A small image VQ-VAE, trained from scratch.
Training: 17200 steps, batches of 128.
Rows from block 3 of the decoder of a small image VQ-VAE, named by matrix and row number. Each number is 128 + 32 x the weight over its row's rms, rounded and kept within 0 to 255. All counts start at 0. Numbers have three digits each.
After each channel's rows are labels from the 100 images, of 14976, where the channel reaches its highest value: "responds to" is what is common among them. Only what is clearly more common there than usual is listed. The data: flat shapes of many kinds, plain or patterned, on busy backdrops.
# conv: 3x3 conv (decoder.decb.0.1.conv.weight, 64x64x3x3, each kernel summed), inputs 0-63

conv.55:170087103106145095145162157146138088141149114152114065126144146118131126111145181163135090121119083117000146120132209118126104107102114161146181109110164163101086164159118137141122150126160105
responds to: red shape; its colour: red

conv.3:142130144131178085150170161160110140053102078116113108133159131064106112108147178165118153092039155139112094139131111148092196144126139122149081155158161166139100113134190089110120150141094100
responds to: green shape; its colour: green

conv.26:143120144180163105110116153130099122110129130177101116122142151134137119121097117137126149092049113138153090090083141137130104097214141115037083148162194122143126111095201143095111129153098183
responds to: green shape; its colour: green

conv.62:084134092093039137163121119096121160154100162094169121139111112088143117095110127106121094116191136164100163130178094094141137162031131170199135146080140153153147146134100138120153106141147160
responds to: yellow shape; blue shape; its colour: yellow

conv.46:155175124123052069152073112146127105167124123200148173141143116156155140104123117098136127129163083167104088125133142096150166102055138120079095107114096132117115163121062171116140105136166190
responds to: red shape; its colour: red

conv.18:172117138103150093164169131166010183129169136153079163162107112116138189145088142120135119132142172139095141065103132133157106124133151081075180110114141119164143117123110135132151115071120164
responds to: red shape; its colour: red

conv.33:177116130126176170100121151168142056119133101202113136122079093158151089196157144133134149191132098112165105143143211170111087125126122139160135088132080114140143150145159125060130122120152147
responds to: red shape; its colour: red; its colour: blue

conv.47:143156142111090078158100159150076134079071133162129118148136193121153150140105106088137185135055134149115078096132165068145185141049131095126080135100151111089102142089146126118140145122110149
responds to: red shape; its colour: red

conv.31:115101151092221172118158109146121178085148176110148109119149134129095150153111151126131108108099122111102086128075146154101088033132133104167165125169170122147205107130109115103121132138116065
responds to: red shape; its colour: red; pink shape